config = dict(
    n_mels=80,
    fused_qkv=True,
    drop_path=0.05,
    epochs=50.1,
)
Rows from block 3 of a small sound classifier, named by matrix and row number. Rows with one number belong to one neuron. Each number is 128 + 32 x the weight over its row's rms, rounded and kept within 0 to 255. All counts start at 0. Numbers have three digits each. After the name is the row's rms in percent of the matrix's.
After each neuron's rows are labels from the 100 clips, of 14976, where the neuron reaches its highest value: "responds to" is what is common among them. Only what is clearly more common there than usual is listed. The data: synthesised sound scenes: up to three everyday sounds over a background. In brackets: how many of the 100.
# fc1: first MLP up (model.blocks.3.ff1.fc1.weight, 256x128), inputs 0-127
# fc2: first MLP down (model.blocks.3.ff1.fc2.weight, 128x256, transposed), outputs 0-127

fc1.230 100:178146124116138106092126117169193102155137133097126136082112137147156108142104097165089170147105150120155108131124159133157150112101173154081082181114088127217136151152137147136088178151127128064153099161143131062072062151155040155151157141136102145141087077147071115106120064099163103083136111135121121093051151135139131101152064170135133164098171101133174152131151091146102148113147
fc2.230 093:189128114130124127117144125102116164115104141110078141051165141183107100124129117142115163145094083147172058115140101122158050099145097137137149086112093170121140111077122105160125182123070115113129110116134167130154123127051119145155119118167089084177152085131144158125188118133100153136159139145091094044130145080195176078147137121164119168104135110195100139159151104182152139178079
responds to: applause (88)

fc1.142 118:119170153141080071119104101107144178126170074129060148133132101185048121187120090114060100087098111108126167179139149098141122134170141151149109153096070162133129142115138152152150134127116145123141138127106166092111092206177096108120110100167134136079128119146140091148106182146155116143186086128086141146137168118160123108169073186127165154094146064109172153135106154078105157112062
fc2.142 089:123108147128109127098136155172133117175125108181189160104106152118061100126105112134154174125129159070154155127117149127106173104107156053155118109104078154118150135151090106126115099185169136162104068151161108135135146124161176083083110126142159108087143116085091113116119187210147160078102160107168115106131107152123057085170124178154117148183166142116161158087097117204132137144198
responds to: crickets (79)

fc1.223 098:127110077058130130109088116138178222137114137141124100126070097128098113083133144081145073116087186118088111120106161072131108184129116126181127092128179115152148155098114163175139113082108140127125153155117096096042151143156094097113160127188126062163194162125136154173140096079120094116113131125069141104098126147180127157088109146108163103132151133116177135142137126085158178111084
fc2.223 101:127163104219086113127104070082133126083152112122064080110137149094167083129119116118101133195111173115104143127129141100107163159161144112154112171123178097131106210085121190127161131080121161152138148125145110121159146116142094157168087138134132153130157143167199096162145098167091102096160137112134117180152154119166125069090096128104132112053094095138117106117122143046139073142076
responds to: chatter (90)

fc1.181 112:136130134177119116169117085120152067165150124128157112086107120122163114090120142115181102172155172110128119142039128143134123118123115126128138109090128055112130128119073125154116120094167136115164155186098151139115163106194097121077209100164180149141133137193138142122160102125076105061085153141158091111163075193163121102084048070132153115155140142132117101165099090147183133143128
fc2.181 122:101160186122070220193122135136110134105119090152112118120126107082157152129099142127106143145164075175136131158183169076135157123081137107167124173118118173142136117101116142114099098173147169160144145124128153140178099102190133120078079064128136126181169081118111093162106075217105115114148151134153113075096158058100145104110109111159169120091109084123104114092172090104137128123094
responds to: vacuum cleaner (90)

fc1.111 089:143142111147130136083100071053144128175175096102129167106139124174111163085072132157115172099129127082119133105123096083181139143148174143159073161092097113105051177131171123102171157182152142092109112117168136143118168143112099036141083165150158149134175094131117108104147177170150127147142111077136153150185138114137140129121063180130126133146168140089166098126136169076131136161077
fc2.111 145:098141166083097201139120152167099108133131143115114166123129102148148153147098161080133170163099104178157118162181108092114125088093112111215092091133153175122178112092142134112129059164154163148079139128124122160126098107184183055102128094110110102152197099089081111167097140161107141154087150130167155128110164087103147084136110114178169123135128071096102174097174105165134099163124
responds to: helicopter (58); crickets (41)

fc1.60 087:146143188133108137104106151172131131113172145157136126105123090193115105124100139140127107113137100143142133137102122158124105110045162156131077169118063122195092161072131207144065142168114126056150120093153113118085096146161103146162062111174142108127105070097118120151157110127194201114163107150142084082104140101126141155145108143109109182068124120133222129140121133163128104110110
fc2.60 085:147122204143129180111174123079124183114125176151088072061106143098121130105131116095114176175085137129152094139164120039098012127103144111146093139148118118160187099108174159095158136165166148139088116159113162133134073145085104116160122097149106107167117078132157122116162079114112131093173113141138107077114163114188147150077109096173160152130129108128120101100169116148141127155102
responds to: stream (69); applause (31)

fc1.121 114:147149075153177153124137112149084139129111144088146131043152170128153120130122131175157150182126161118130155163101177209108105101133177121093160124158168045158142154118052081095108169122137132171161134142108135062132129128147072165114156152115106137130163161149092176095131142136100111069087148157074148115085049143099055119120135118114145109142137171162130187155138108145150171135133
fc2.121 108:114162149140106188181133148138118162063101084114139166109125124164193127114090159069072170130137073162145105151194125137131118109096131147137086122155145134133159125132111089151134065112137185181163153174138154149180160108146122101117085069087048139131139100152131101134138114180077114126110089152106127113117193090077150122128168099143158189104133063070090158081140137130140158153132
responds to: applause (31); text has "noise" (27)

fc1.163 116:174120142094122111083179144173170119131188132094105156124096126171111128134102128133098153110139120110129114138137133170172124107100130122098118179098106142185111156146129191144119154106138146087125139115156143085122053153152065193169074134181108125124090089094113124124143080105157152042169125151136118087058124165163138134154024136128125159094154116123218102161144096156141173127111
fc2.163 129:154125156165119115111161182125123171126119170112148130053110180171101108144085126115112170133065133110163095124144102152085051135107156123133130117089109158122168096134143131148105186121135079127148084099100175110189088160096118151185128130148084102186102071107151163115178093107108125126168130178071134055130173105174198139131095098166082127115140088169107143159165104173142160135143
responds to: applause (95)

fc1.20 103:093101142169163117158102094139146126159147126197122158052090154125109121063112146147137068176139225144126135129079125151143146124120128104151102122101187122137082142101102110167117106114132120125123122146111074116070199173111073122153131070230137132143155144128118177185157121151136092142107156087130151172133172103120127108113106173143158152174132125066138101087071130115171089134143
fc2.20 101:100127165145137130112122105113122105132081116110054094107095130112142175148127118046142143167088131139155082138145082133082129177077196149137142127109147189149094126098153169097129098176153137064111101126146129130093134175140138083181115115154161129216172088133124156163105144131118087144152075061159187096141135093078194094118135104151128136112097069141136079107171151148175142149152
responds to: crickets (100)

fc1.81 090:135126159159132133150156133093166141106120082088149200132135110172118082157135082106102135127170093175062107127137070112171120165120121117093085151104133169151107134126121155123097122139107134082106120127155144120103074173199191178150072031162142131111130108142114111142118131134139158062131115133136129158084098128135165165123102126119136141081085057118240101136165181134165146114096
fc2.81 111:150147182112079163164137152129114137100132100111158090140103101138153135128108143101155170164144114172112070152203119120128149156090148152124134192134141144128186090109128132146161130177189169149105133183155145193167100096130169064109160073090059150157152072087097128118151103149106139152154143145138150091117183068074186098098134095155133157101098105099092110107203107130175107143115
responds to: applause (98); muffled (low-pass) (29)

fc1.99 097:117125142096117099092165128172166118172188130083131160083084137150090164135125106149110144094083123132117116121121116138163103165105096138099092136122092052221071167147123180143137127118133162101136125139099132087090136147190122145152155093123102145061144079141068093113106131136136155076145152111159117144127111145109077159132128149124193206081177068086160148133171103134107186074092
fc2.99 088:099149105133116118119205166187145112164128147076154119094080175088093149140136130102142169150120095108162126097081106148123018139130149098172134098192088126136144124079107091158145155154137166109118069152107217129136122176070130136139116116121067099149121094121125129111160145123100134116151139157125146080146172145147189148130115121115061167096105093178052128152139085157130170155146
responds to: helicopter (86); crying baby (30)

fc1.179 098:194163103195153059154139139117100104122132164118140110116175093175095097172094050080139121107101157126127130146113164120133142142111130189108125145148091114144124167105117105104120197125087166151126141103170163078114078106170056119178125146149112156092088128112108156180175149130074087129140099134106170160051082152091070092121113156133173130114162109139100155113145137093145188171142
fc2.179 106:132141118136090163148121112171117149099129112177111183124108126178164154108129191115089148102100062165167147185125121173126075091097133137114089120150126178097122108130116065156089108158135161152123110136103120165129167114160172112139091076145099138200109061137087085088184157169096175148094101158114111045156213116071131104165096121156120199107143120139109132107150108111114108141130
responds to: fire crackling (100)

fc1.154 080:179154085129100113139156131143112121124210138111132143153168116168095154165102120044144171138129100146149193111158134132188155097118176223070062076167105135207133139158150131123137151108107166125163135140154127069149156152138142083136121120124132120109197138099131149092128128125147102152131110168077094118059130139165111114111137127168185117069108128115137169073124145079135135162173
fc2.154 112:130128127113132190145098146107091116112156144126086144144120118148138161144106151105128159149137054177152070156184086133110150150136127176149066144162140191129168153122147125147136093149111143149091165121111149137151130111183163071072156072143077114188178106054098108170099140138101124156098137184187126111091166067038112096140156109149157140087142097085089153121132126130107125175080
responds to: fire crackling (54); wind (41)

fc1.48 102:149151127182100118117104067108122123144158104127097142142147149186064085108131123153065111119083143060098142148130138110181131148115164132133090179108133130151112200135118133103112140114169104149157168147155150109087106180115114094166093145192163137088182117140102090184148124122164083139174085084120128160133174106125112144172080168122182141129112026089120159091083140113137101193102
fc2.48 103:116107128112171082107143111043103143089127156164112103123095192105105129147114083142061128169090150108144084168112094119090122105093164150095125148097161148115081181140124123085121145116121109139108130113148083117094196125129190191217130162174146111082174138177130137134106080119093137145130077125202118132113116124139128117078181158103159141170090061147153159113107130176144090172113
responds to: wind (87)

fc1.104 090:080119145146123130119057131165116108094135101134138128121136104135120105087131102130099083138079102189115170136065106171139190170103134175087143151053142127113096126113095138173099156156151136110127120123149046109105118219134109125180080077197138148113141063120114128169082126162132147140112120097086155167205134145114126113178128135176116156148166117096091113106102181096192148124119
fc2.104 086:115153152145199155098094158079084100091130138170149065100112125133106161161112150081145120128061094110121108160074122136108144153120144153093133133130160158131129108132128143102145143156139107115120084071095071123144107166107176075134122132202120129125145110104150190161138106108132119170148131100139131105117112177072041135120157091153105091202169085156122140076067187183200115135161
responds to: crickets (99)

fc1.254 100:163183062149123133143152069105131166151143115112084160149110063183113130107139142159134174145152148175128182147120108098189123088122162153146094148121145065132068198045080174140150109120140072080179153147158151152122077121173117113105093166154158190062121154150163089148134145145185140096129109098143093133126108122167129115124104160120131118166135087106114092117121100054137109131130
fc2.254 082:088145114121089162136105090126071144117126125065093068122139165019147148100100152155052130165130132134143166103127164084128122142114108097090171168116130121141076142110183150107147118112152138100179116123109125100182152101186071135171078232092159118138137129168162121099101101106150191112153156147193120152103159147165134117114079083132129076145094115149125110128128126094142142133091
responds to: electric buzz (100)

fc1.82 103:103097151166174133104115129133123106152187132125156158088068141111088131111100129154094107101082146127103164123119120167122098092093180133144037122090139135158135126135108149180130164130173090145130120171112072094086103155105086158184066056151120167150118075137098180133159121125118161177126129142102128118128168074097042115153070188063153192110148154127123163133139118148167153104119
fc2.82 099:131142145131166110127134149103113114141147125116161154048140163110081137088084113080055134121083138086193113114112150119107077149118162124143105106121126125175134153115154167173183106109124083137148103087113122155079153135123154152173080121206099148095063112178091184092086098123135142163141141097118102125135131198169101182076135123215113178161148096139140082107075132148164101107126
responds to: stream (96)

fc1.159 108:164130094154130097118174121083152085167161133150097198114107094128076080208163111112119145132126189074164163078157126107167138112143137178147126130104127102191106118153060148137108156137095147129110129133178143107108146130200099111094073137125135179163107153168113109149123149139141141132123098157137159178104156088120101057142099144077178108064121103133120111122117159039062138144148
fc2.159 106:151057089078118099121115089139122165149093066150090164118155190112096138137154167156122121116132158097164145099120124155163121122144100123139156055102127167067081158135112138116117109117144198148112147164145121156095140080137155100103095045127123149177108149150102081123141173135077135096094136160144058141105128096142170071192211160146134168125124103172124126122126050117121148128176
responds to: fire crackling (100)

fc1.180 096:152104100129139088115119109147117095141111149080161144068179131145148106131119124125145129135102121162119111131152095137132098138074168119156087127146150096178133141174083096177116149123087122147100174205097136028084143174102073144178081067119109135123128146126076149152158106147101106056082148102140168176058098151150150078141057135150154138115100112110148122174140105097104171196154
fc2.180 098:149133136094115170109181181127159130159109110123089153141133103152108163159060087103121180120106094167152124152125101130124102137114089144125163112108081216155204056109115100128115153182091161129099048132174137156149096142141140089124149089146084109158106100092081088125121129148104110073113132153144093098158133071129150110137140071196153065072126102118141139146136076124158146190103
responds to: fire crackling (51); applause (36)

fc1.16 101:166142137109161139145137138076114139143142108108127145099162102157092116079182105100100113125100162104099210117087098080122086169123178131129102127094153131145090162096043138197167133162115051117156132107134178094188061122159151083153108162154149122118128115172150118185153127067139158113160149150096111174140126139174130131157144139105133061152108093066173162127123114100184102156089
fc2.16 108:137124091097129149174076054094169128033133123129082126148145142067168111076148126183129128141146153075127164082101138136127111116165100125085181103103194052164106169141098145122168178150113117127117144124073115153151131107144106122127086160135149122121177084199173113157150120134119146071145121186146091156149099159136131118144124078104117121195073135105156161155124134131146059143129
responds to: electric buzz (100)

fc1.218 093:143125122200095053163106104122133091126129116166188128079181095194130105151150107116117117104164154107135160145137107172170127127073125119098137094091126088169095135143084182070113166133089074124115144147150189110119133125158027110090109106120147106156142160137081125139067118167105128154089154123106135140130136146125153097072088223136179078113195130123121102135099135107120100138141
fc2.218 090:137123110073074116164163110108118138111100077160134139104153144114153192130118126157109145148191077097185145112128119084133150109099086115156152139078101151125121104208108128118114115179158192181111114141169100207152067117205188137143120093132092165154114115126077116132155139178080151075107182129165069079107114102089088105182131140184130128118126128161143109096147104142124134111098
responds to: vacuum cleaner (100)

fc1.61 094:168121125146109103104117081074150151111132141158097154120109088160090122171215080148118104117123175106110101082114150132205083131152159157155092163071147124183079162157072127117107118151118141100133100134126120074155124135223131059126090181172178122113127116147130095164190102094117155133111077099111183143113102127167150073125089155143139111132172067165096116110142131088135112139150
fc2.61 092:081064130091147151103137068116126097168136127147039168107116116065113155110134200134149133154133146087153180118150168084135153110131090079198134110141156103124082194057149138121148067069130135114124166170088153137090111106113149128133128113163150132132117133178166119160132150104138129147136141142167110241089131162102166119133167120106150126142094169148147121096135079113127115187166
responds to: electric buzz (83)

fc1.171 094:172143118151125153148170120105116130183127139122164151092133116166138148128215062123141169147109143119116171162093126152128122128162180083166138122119189113159069179121057122163151134157102083112126087115099144121150093091202122109146112115076135129119126143210108145168126178131088123099097068166111162153076140140145085064076105103121148114128119104098111151140113095059068124188136
fc2.171 091:132120090157138087153152098151135194104129066160040174109154178106181077111182116130109152112146132119147146092091199143135102121170124104085161125096175112175060147130127132132167125085117119118089115156125130147125166115141099144226088083129115150121110128180179077106119155170160113103122069163171061167121135155121121116126154136127150161140069066109154135153124150142136149164155
responds to: electric buzz (100)

fc1.172 100:147121111106126118120090128057191119099153162128127097087124172145146098169161089162151145191149118102118131073156130164119069119092216098138179170116168104126127142120089146114106158183143100106192149133138092105095137145118103170128086091115115075084109124112171136069084106123140159092085163096096173148087064158130152081148126128096082110092110169183183126138156098117157113147177
fc2.172 109:091060161138104179095156136120116118154101161109104098169119067159099133194091156117170155152066109156122136136159163108082115130083086134179162110127135181140134069130159091106168097150184172079067133135068120122149099163159180118095133147108126085170111098053129114126120119135145146110130132153179158132109110072161115137166153107172112065170126105140101165156170099158154189143144
responds to: applause (100)

fc1.63 109:186096099140150095120160116148210098143129125139111157160152081130075111169180102074103160095091151139123131122160112077197106176127168140094094121104122139177088116159098128160123152109072113098100137125194158111142117148181123114132066106137103134083118156135114124167130164088136117131121118151150166170067161141156146111132084193096207128051114084144120122088121149070082118143165
fc2.63 104:128100067137142119102104106170123134125098091136036135119159116124118102134156124160144095142172147167200138125119144181174139118168076167119143099091181135102141112137087135141132177135079176079121131162167139184085154104187157103138121052158088165212087118118142100149129151109065136103060160148162050128132153120100123093140130166155125151077126138149143140114158094102142165092136
responds to: fire crackling (100)

fc1.23 094:188111092174095144133125083118083133198142082095138134135113111153089122123137148147130118108101161042135149079119150158154133092133137155121096161105118090102064198133122140100116140059119074178138180143178177077082155179095112115120089110106149196074169138103065170139127095108144078165124145112132097180082141140161130112140114132093157146149155089153174131104082128124165117168121
fc2.23 098:168126186100083182129110152091146132115134182130152096202111121172163111124101134115087167134158091191093081175144078119167142092121152147140118162174135155111148163121162124119136065164168123161132111131091070139199111056170154090106126114165152101115192083118125134136134131143102143104133142134161158111118127090111180118137163112127177150124184084084126150043185157154163103136091
responds to: wind (100)

fc1.21 093:090104138149124138166060094110124097148167155134151130066136136163047138094107104192154071152149161144118110126125132119149172129094135133161056143063099149180117160127145101121132130139143131128093157112152143078116142137098091121208128099183139118114146108078107165146163141136073180114148145077092210202161152081109132069133119128098161169118142109061110088118135107109132105172103
fc2.21 088:071115137107163147155153122160119126127088138151097161081129136123126175114129098089136156109114166080137110154121048135099115190104117108134102107125158160211105119132143102113096143161105160106075054090146063186084136148128178087169106090173106117152169122145140139154072186106124138148106129064130166078148118135060123081151166130171120124150148108122097107081118170191173130124179
responds to: crickets (100); reverberation (75); text has "room" (75); text has "reverberant" (75)

fc1.71 096:123103079165177121106077088112137103109091124143131106079104143138118103128091160102133104135162164127112119148113145164127103059136117093140193114098164054083161144148081119112058112092168133186186116217140125157118142112103085206098162095127217153157112153177131146091149105142082109082079169106126133092118105118128104106094118099165143104163113151096097146149121104166160127135169
fc2.71 095:122145160138076179153113113114127146089132074115173093164143100126138170140102130084113122138181068198121077139175133103140164124090130160137090165138100141133116094177150103140099103179182153149093156147140120148185095101185125124079108070112128133146113088060112114146120093143098107150113142089128146090129149081126159108085138123154176171103206102043096142083201149092147116108104
responds to: vacuum cleaner (81)

fc1.174 105:137116122123165116147156135103163186121115115144085107094107099158141140113158175153111088096092132072115105153093151112122081172098172121166084133086163099141134229112087186145125149118173087073118157169117083062134089128148123061084123127231151152114146102180123106148191101121124132111102125104151099135145124140139161118086092157157140111178128088071162081120121132104121113182104
fc2.174 097:141137143130135142098098067090117161098111116148095129171141172044128166042117156126090162132117168085122166087160088113121136214147145108147148102162147095137126187142086173131130113152125161097130123137102139103142136067102165090121122123115120148182159104225170130185163131143135174106160132148148124132133154188146162094131123074140123072166087090125090146066120166085142090113134
responds to: electric buzz (99); reverberation (60); text has "reverberant" (60)

fc1.64 116:192113137124121130121116123102183161166147099157108170151143078172096075201148078049119152102138086115115177106168110111150102126132126151097046173105090119116097109131183137130156159125087098107090159097178099138111088138142116109138077076141144141053149098114140143157126130146156111132173111119120151161108120123163165116129133164118135100067169071169191091087173169108131133058117
fc2.64 094:114165151120032179099135151124097111109102088104158135139138116118122155161112147138180143151186127196122124122116121101140206164097137087143118162155123138155147115160098144125124076180150194112107172187174178106136086114144111064096135086082130150136153124124065126121100111124106129179144188130186183121082122095104169102106139115129184160079154139118067134092183124129144180144116
responds to: wind (99); thin (high-pass) (38)

fc1.236 083:139106110178106094085088142170113094137150150150147067135131155136126075102138104093136143137114098075108129114135175157141135145176112065105189184105135105143119181098081139094145174117125104164179176124181112123144162088115116096126179107082169149140178179132118112061120152126102152085112174062079071131102050173100063133074141113175141137130153146099107151125144108098159158119143
fc2.236 107:146112144079057182132145127099102115149143110197167093121186113155178155184111178138145104138139086150110104169169168047148165115105122128107114180114185140107154097157122124108124136146164145142156154170128172140160081126189148116093141062107053132136110126129117133130121109117094156140160161099113156097078163100101097180062131107137176166092156094134123119061182140118122086116087
responds to: vacuum cleaner (92)

fc1.250 096:153106080089157164104122128117160156141116137105131061099125126182178101094104142078135100163182135158072099102075140146173138150109075139151084128117231123139145124120119082131162071094121160119084153177140107160136125108131069122138089150159161129106141132130119150142175159132080087027068153103137180171090106152097129184099120130128114149123120147099142056142123088132170124146106
fc2.250 081:188111104153056105098189111165154160140151134081160139158104170078047132119118127178133150163163108179046068151131113144169109217115123128115155142198107110140175120144111166167192161113087137107123121150143100156130117177136077133089145146146163094121092168069127119128156140126169079118107114115122148135154123109134152084144161144089152141072150169100159115101151160086136118115099
responds to: chatter (61); helicopter (34)

fc1.14 107:125139134166084095113125089079136101127172161117114167119171104165054103125113104128145133076120123163143153104171106120186154166110144144123093141089113177155070148135171145125117131161139135184129141108195192120067153137126064133187069117085138139082153114158097079148107112154110146142196115122115159194160082116172117108125112193131168156082127105118130114125103181111112155193071
fc2.14 096:132125121066133180192128170093109103119189097196197152114156123185137167204120110091127130145144083141200132149131090143112150108077099141121120140092218158106151102177147132046110124162132147140122137118130094177129110099194154112140117109123101143070124145120105149085099138160060138132056114150153108123116126105067102111116179161152138143118138098092160163124100118115107096140103
responds to: crickets (82)

fc1.161 088:165139143178121127124059093158166156153147125120090154117152092116101066141051150103090091150108112090098187108137110143154127127125142132154139123090120119102126145064175149111116166108151055130155152140155142149147101165051075139181088127150180152107160160163121149150129092142085091130166080106119118130156104063157108100226131123139084102073129117133042147177148150131140137110113
fc2.161 088:111152110105145130206039155061103105101120094175156099135122152192164173125129135117121110134075123142115147162102131165121168068121122140081114151103194135144165133131147065101104093145096112105162091154134080129085124138140153149100109141161118200119158186138105118107095153096121147175127065115163119143132148082128079147122165085138152141154129079104148126113038187125141077151085
responds to: crickets (88)

fc1.47 098:157126109107123143112076081101146102149209124117061117152111148167087106132103133084173112143106117141121132143150102085190159176138094141139095157117091166133112138077137165164155150119157154124139144132144085172082153191115067109143111104145147121056146082103110123161156111112159096102130137072101177188143122115146133181143115172131168103071119197064155129112188170099184160134083
fc2.47 090:123161153141135118076144078116109158094180209124121153086136192124062154113048077187111172169144130140125094166153081100127136109124120122111081140178177192108127161067154147122146112161124128121112116120124140102079189159160146152134097119104093099146155150080133058097158154143105123114104080114117094128126156083159089088147146194095150165083121125103192144145116100105091134149107
responds to: crickets (68); chatter (28)

fc1.231 095:157150165120168117101098115140135175136191165123147089148120132183090123136095133096140147149079106129074116136146142130124147140037069099155123169152110077190135140100109146167133154111110122109136105224119106100120115153148098082175089126114172102100139081079150123118153154200099144117118127079049151141036117156138089167150116158093114110099126150140119164152168080128127190144123
fc2.231 081:127128154168113095130126123088145117151191133110148137126127114135113149155071106166124138106149172179190144093104122110153087075119103158133181144135149139136101129128127101160091133138033157117175177129148146085054137112118121189175113160124152144088157225137113120121119164182159091126119084124152112164123131088169148167146083150119116170127092196190139139207120077075111147148126
responds to: applause (99); crying baby (28)

fc1.53 070:151112105133100060121127145122134124144091120112158107091154095167138139175124115119155091148172175118108118154100110166123193162140129201097075047090137117115114132129160146115074124137126103132128109094154137097099134077146019137088140149176142126099102094075050162104143127139108151118153150104168192189147100167126086070098158117143144058116131145068134126157121175091146119154128
fc2.53 097:112158125142102196165120103129142134103093080130099189134119077132152160091121157079108177115137109188142128168215086123157146130158103144184152137155091163122149145150133142139106099182164165169119152149100085192152128104199151060097121056121075137138147067119142125155139127166068160129138124090088107070141151098078156105149126081167111150106120065139120124082158134102115130144147
responds to: vacuum cleaner (81)

fc1.188 078:111142171143170109096110111151141152139133070127099130130098136126140104181117143180109125129175078137074118098116130083251144115101114116137153211065141112204114090100170160155083114142117106086159081106173076111187082153193127125142103171144174166131139096176165103103091104133143157113114079082095161164142130124140160098112113159128110139126132055109135098110159130119122125117133
fc2.188 080:098138090136120146169157156145100114146109095077129114143144127097082109162171111139132132174134084053128124081119185077155145133099120130104213114083127141181122099174152102128132180183135133110138150150155128115191088140076141165108165160110121090156129120124124128133103106100149082088167203089148213173075090077132064151108138126131192078177141154152116151126116132125159135136176
responds to: vacuum cleaner (33); text has "noise" (25)

fc1.124 104:157075109169124158102074097174141116168141133161180097102139145118126136089109114079162073163121178134089081134085117154142103094184099127137122124103118045113111146111080125165132118036122163123179147172129108144061185134170107138136145141183127173166135139165133172091148123151134072066062194120117126127112105165123075151105117115155140175175161169133124133123081137118162111124119
fc2.124 100:172161147145130139129112145122079120158104136134112103109100129155169117125081165121167157163141156154121069119160172093106144148125103135190110141172132189117132123094123195163132114099111133092158122131162144086130094142139119129121082144117142120173149143064125160161128126147079077154192098084120176142119145032113210076137118136142158081069110107159088144125245107084118150141099
responds to: chatter (81)

fc1.234 082:112143160099138110083100126135200191149158157158078112093100163197076129120115112098125137151128102186121133173161134135164071170150074150173079158178143112117118117127123164161128156105086196158194131106152125114127185141153097118113139119107120155111136123089090071174147134127155132090153109119128137111138143177134125202158115188112158090087125148122161118075108113072126180110044
fc2.234 079:099100085129149094144100141166181106132131129123181130150143134044148175071170173175154119189158094135094143092103140114081117131125119110106088176204137136119087147122069133116159085098108124138114120112145104133105132159165154110096148199126154123101159173111160099077145132147107127088089083088077116194136172071133073102153084145084065109118109134172161112133146106094075131125086
responds to: chatter (61); typing (37)

fc1.146 086:130100116101159136111133111081126176132127099113116150120145131169111152092191111160077122093094171080054152105176143102142088141119143100112093113105105205144139138145143134208128128061112123149084176143173159064138031147174146128128119121152159155122184096094131118182124137115126152164112122156148036140091064171143085142111152146127128197114136141068131092121125100142132119124147
fc2.146 094:116153140138085142141110109091141097109157079148217081152136189113134134121168121113171142145179136064102136107143098107128174175119085101137112116075114082160177098192094188138124175099163105105149155146161170124142096159142084111080129119098120194080129131128148196104124103090130119165137160140120164103081127114150129145079188075126205129173118140107091077128133117106123122089078
responds to: stream (98)

fc1.197 119:154135128111091104098109101118150182129156138155078125150146160208118087177150080150102150155097089111131106154148115122138088147111167096112087202121131192199129183125105156099146142169125116082122113121109142095121113110150118141175073101078131093080148124079166096071095097110166153070133124104069178166082106137131123150177114154141107111068087118131180121136186155109116198151127
fc2.197 115:106102156103112156109180155160126175131106160151163110137107068172095080178131127106213125166107088204141106158151165076060105090094115108182140145116105191153166057142156079145135134166147170076114125144114146121153105154143145103120147173082112067153129102056179096109128124185170110079133113146139165091107148072142115132146118128169126095122102150120077137128159128129124171128133
responds to: applause (100)

fc1.210 095:121106136135152166098102119093152094068219103093151167117054105173081141094156132129076093112112155107114189086100107126129090172185110129153052123111125095185116188149084189149068159140146101086164111135105117116105102133145086180147093058152143152123120114112124117167123092126132155096162138123178101103152159107157096168154110138136204147132153133065124146142124093125143159127115
fc2.210 099:110174129176143119143111174171164147134142128174169146040121175115137102117145127118121160149112152115131171090129107092074085114087157129101110074129122076127081160110145100127147151119186169115148064079098145128126151128097111112172137131162096140123105110153170123158122105102111132117174108128109137057223181191138117127077068089117058100198114117138085144101103135126167106161085
responds to: stream (100)

fc1.160 085:144110112123126106097130079161104087112148128153120120103127062174104137161125093159123108139103182091125093106108217151124135137123137104154086128110152102156106220187088177133090154113057147138119107145152138108112086139171054117179123160195107185187126127172151123114152142102081132119065136112158103122138164072097108105076073112104159133120112133119109147130089140084084166137189
fc2.160 096:185104109151156128136157153117184136137086076188124122129103154101113099099176182114087147129144160094194172070080089144136066112156134117206151096103137133106099148144061132127100162077162150205109154148159136165131178061145169129162100084121129141140119078125106159133138162131112198169122151138143099113103143148107161083184185159165142177127105102176105122108112127135150111138131
responds to: fire crackling (99)

fc1.241 095:120101062134112072105058139117150085172143133110179157067182143140094069121121085120159126134104146133100181118112106123145115163111180140101111073108152085165121116172124108143126207151106109163164135163176107096103211138139075108164113076127096124120165150132116158095128073173141136149081150132138135171105178180153105074099182106096132124115126150124164154097130146060137137181108
fc2.241 114:160110164085143184130113117100111118108129124132148141136107120138129157141125201126133182165118081141178094118164135109108138127106109124180115093150158188138167111135112136103126097147173169168103130131126146139175091103193178063099124073083070122170142055099097153173141126149089168092081123156156150124079151065043135125118174087201118150114090100139121148077178133129132131177102
responds to: fire crackling (42); wind (32)

fc1.151 087:159118067139126048189164120119094149190134147077167143142146185180125104140138068126186187183075133152145130155085147136142095157148160152101062150117119050125134155090130089129130152071118141101120180156119124108092157146159104128124098140156138195091154103182085179140191123103106144091120153119165162121129115151091125118079099191123126137117150161109153100102138144098165143157137
fc2.151 091:120119146136067164143180116125190099090140195044133161109128109131132161080099146144124189159137105153149159153150076084165127116114167144153078130214106130102207120135112136132133151154138156127124096186133128159166148119156174074084090093133112120158123054083109112133153137149091161171105145159131163113154135095059077113099121110129175148118152100129143134088119141055149172122120
responds to: helicopter (100)